Weights of a small image embedding model.
Model: 7.4M parameters, 48-pixel images, arch resnet, activation celu, depths [4, 9, 4], widths [64, 128, 256].
Training: adamw at rate 0.0046, 22200 steps, batches of 128, held-out accuracy 100%.
Data: trained on made-up waving flags, 48750 training examples, 58.3 epochs.
Rows from block 3 of a small image embedding model, named by matrix and row number. Rows with one number belong to one channel. Each number is 128 + 32 x the weight over its row's rms, rounded and kept within 0 to 255. All counts start at 0.
After each channel's rows are labels from the 100 images, of 14976, where the channel reaches its highest value: "peak on" is the class under the peak; "patch colour" is the nearest of a few named colours to the mean colour under the peak. Only what is clearly more common there than usual is listed. The data: made-up waving flags.
# convs0: first 3x3 conv (model.blocks.3.convs.0.weight, 64x64x3x3, each kernel summed), inputs 0-63
# convs1: second 3x3 conv (model.blocks.3.convs.1.weight, 64x64x3x3, transposed, each kernel summed), outputs 0-63

convs0.6 [117  82  62  81  53 130  65 118  88 108  99 136 105 118  97 108  51 156 158 162 162  62 122 164 121 141 114 167  98 160 158 105 147 126  89 142 144 156  96 140 132 119 116 142 158  61 141 146 111 121 150 135 104 111 118 161  95 136 134 149 151  91  83  83]
convs1.6 [129 105  59  79 119  78 168 127  57  87 140 135 101 121 147  91 101 130  82 108 128 121 114 181 124 127 103 116 180 122  96  88 131  67 108 118  82 127  97 141 124  97 191  98  91 163 145 145  53 115 111 112 158 100  84 138  84 139 140  99  86 122 138 111]
peak on: emblem
patch colour: blue; black

convs0.61 [138 159 147 121 121 113 122  90 118 136 114 147 118 133 113 150 107  92  98  58 163 136 109  89  83  97  70 129 120  95 103 116  96  97 157  61  80 115 151 127  67 173  90 110  52 103 113 132 111 139 169 131 142  91 129  90 139  94 105  51  82 148  87 115]
convs1.61 [ 99 151 116  61 126  95 156 139 122  70 144 117  99 128 116 100  90  70  91  65 134 112  99 193 186 170 117  80 171 119 118 120 112  69 123 148  86 114 139  97 133  97 182 108  97 121  98 138 124 118 108  96 112 106 114 152 118 127 201  63 125 147 137 129]
peak on: emblem
patch colour: blue

convs0.29 [ 74  93  80 111  78 119 110  55  65 115 130 135 123 126 115 160  62 133 110 143 135  90 110 151  71 139  79 188 104 134 170 137 152 124 105 126 151 107  70 137 130 129 121  74 158  86 137 132  53 135 147 119 117 130  94 115 112 120 101 146 142  98  70  91]
convs1.29 [ 94 119  99  89 200 146 127  80  78 114 106  69 109 119 123  92 138  91 101 130 104  92 121 145 110  81 150  75 162  90 102 146 131  84 165 125 126 133 126  72 184 115 138  77 115 148 121  86  46  84 101 123 150  99 109 175 135 130 118  97  94 145  96 133]
peak on: flag
patch colour: white

convs0.8 [126 115  69  73  72  99  70 138  94 131  98 127  80 144 105 149  50 131 131 146 122 116  89 131 133 143 152 123 108 129 135 154 109 103 150 140 119 147  55 141 111 135 104 149 161 100 104 143 138  75 154 122 120  29 151 134  91 111 145 119 108 165 121  50]
convs1.8 [140  96  44 104 131 130  98 132  51  87 145 104  92 134 176 103 104 110 115 103 110 123 140 188  65 139 143  91 185 162 151 119 135  66 118 121 133 147 104 145 173 154 154 140 180 148 106 118  68 113 116 125 159  86 110 171 106 127 135  76 146 157 119 102]
peak on: emblem
patch colour: red

convs0.26 [128 137 104 157 120 189  92  79 147  98  77 104  94 113 121  53 102 105 131  94 104 108 117 116 153 127 157  63 104  82  83  83 114 138 145  92  99  94 132 112  70  48 135  73 104 149 117 105 126 167 101  88 154 100 111  79 114 128 129 131  89 110 143 119]
convs1.26 [164 151  69 136 114 133 106 143  56 125  46  87 144 178 118 131 130 132 128 109 151 162 103  92  75 154 159 173 179 120 140 132 162 124 135 156 150 125 103 102 122 125 138 133 133 127  75 144  97  77 160 127 120  73 106 196  85  91 100 128 156 183 112  88]
peak on: pole
patch colour: brown

convs0.47 [ 49 146 120 137 119 141 119  63 119  97  92 101 100  99 146  92  99 140  98 140 142 118  95 149  53 148 105 166 120  92  77 140 136 152 112 115 153  79 158 127 158 143 145  75 115 131 132 105  97 150 143 135 190 119  44 120 124 141 129 137 141  76  80  69]
convs1.47 [ 79 112  86  99 104 107 121  97  89 104 144  97 109 107 122  93  74  43  94 118 144  64 120 178 102  58 108  63 123  97 105  79 111 107 116 127 111 103 111  98 150 121 156  85  78  98 119  91  94 116  86 122 109  96 111 140 102 160 164 104 136 100 114 125]
peak on: flag
patch colour: black; blue

convs0.43 [185 102 141 148 108  83 105  77 133 106  89 120 113  96  93 112  94 112 137 154 135 119 126  87  71 101 105 112 118 103 123 104 149 137 156  91  97 134 192 139 102  96  29 120  94  91 166 110 169 179 143 129 110 126 124 122 146 122  83 158 147 151  41 112]
convs1.43 [174 102 166 116 160 144 101 123 145 101  76 152 123  91  85  84  97 106 134 124 104 114  86 164 139  71 143 119 120 108 104  94 170 129 128 161  53 134 151  78 125  65 146 131  26 139 129 151 183  97  94 157 110 143  93 123 121 123 108 128  69 135 127 124]
peak on: emblem
patch colour: red

convs0.1 [135  88 103 122  94 103 120 115  92  94  84 104  74  85  96 113 114 128  69 126 111 117  59  93 154 124  74 139 115 119 104  95 138  96 120  85  67 105 126  94  96 105 109  95  69  67 108 102 133  96 133 123  92 128 103 101  90  48 124  99  83 126 137 125]
convs1.1 [131 101  94 106  80 125 126 132 119 109 154 159  99 128 164 120 133  87 177 165 158 107 163 184  50  59 126 127 167 166 132  98 143 120 102 208 106 148 149 108 134 126 102 154  91 172 144 146 129 179  98 201 113  98 104 145 144 170  78 151 123 141 123 115]
peak on: flag
patch colour: pink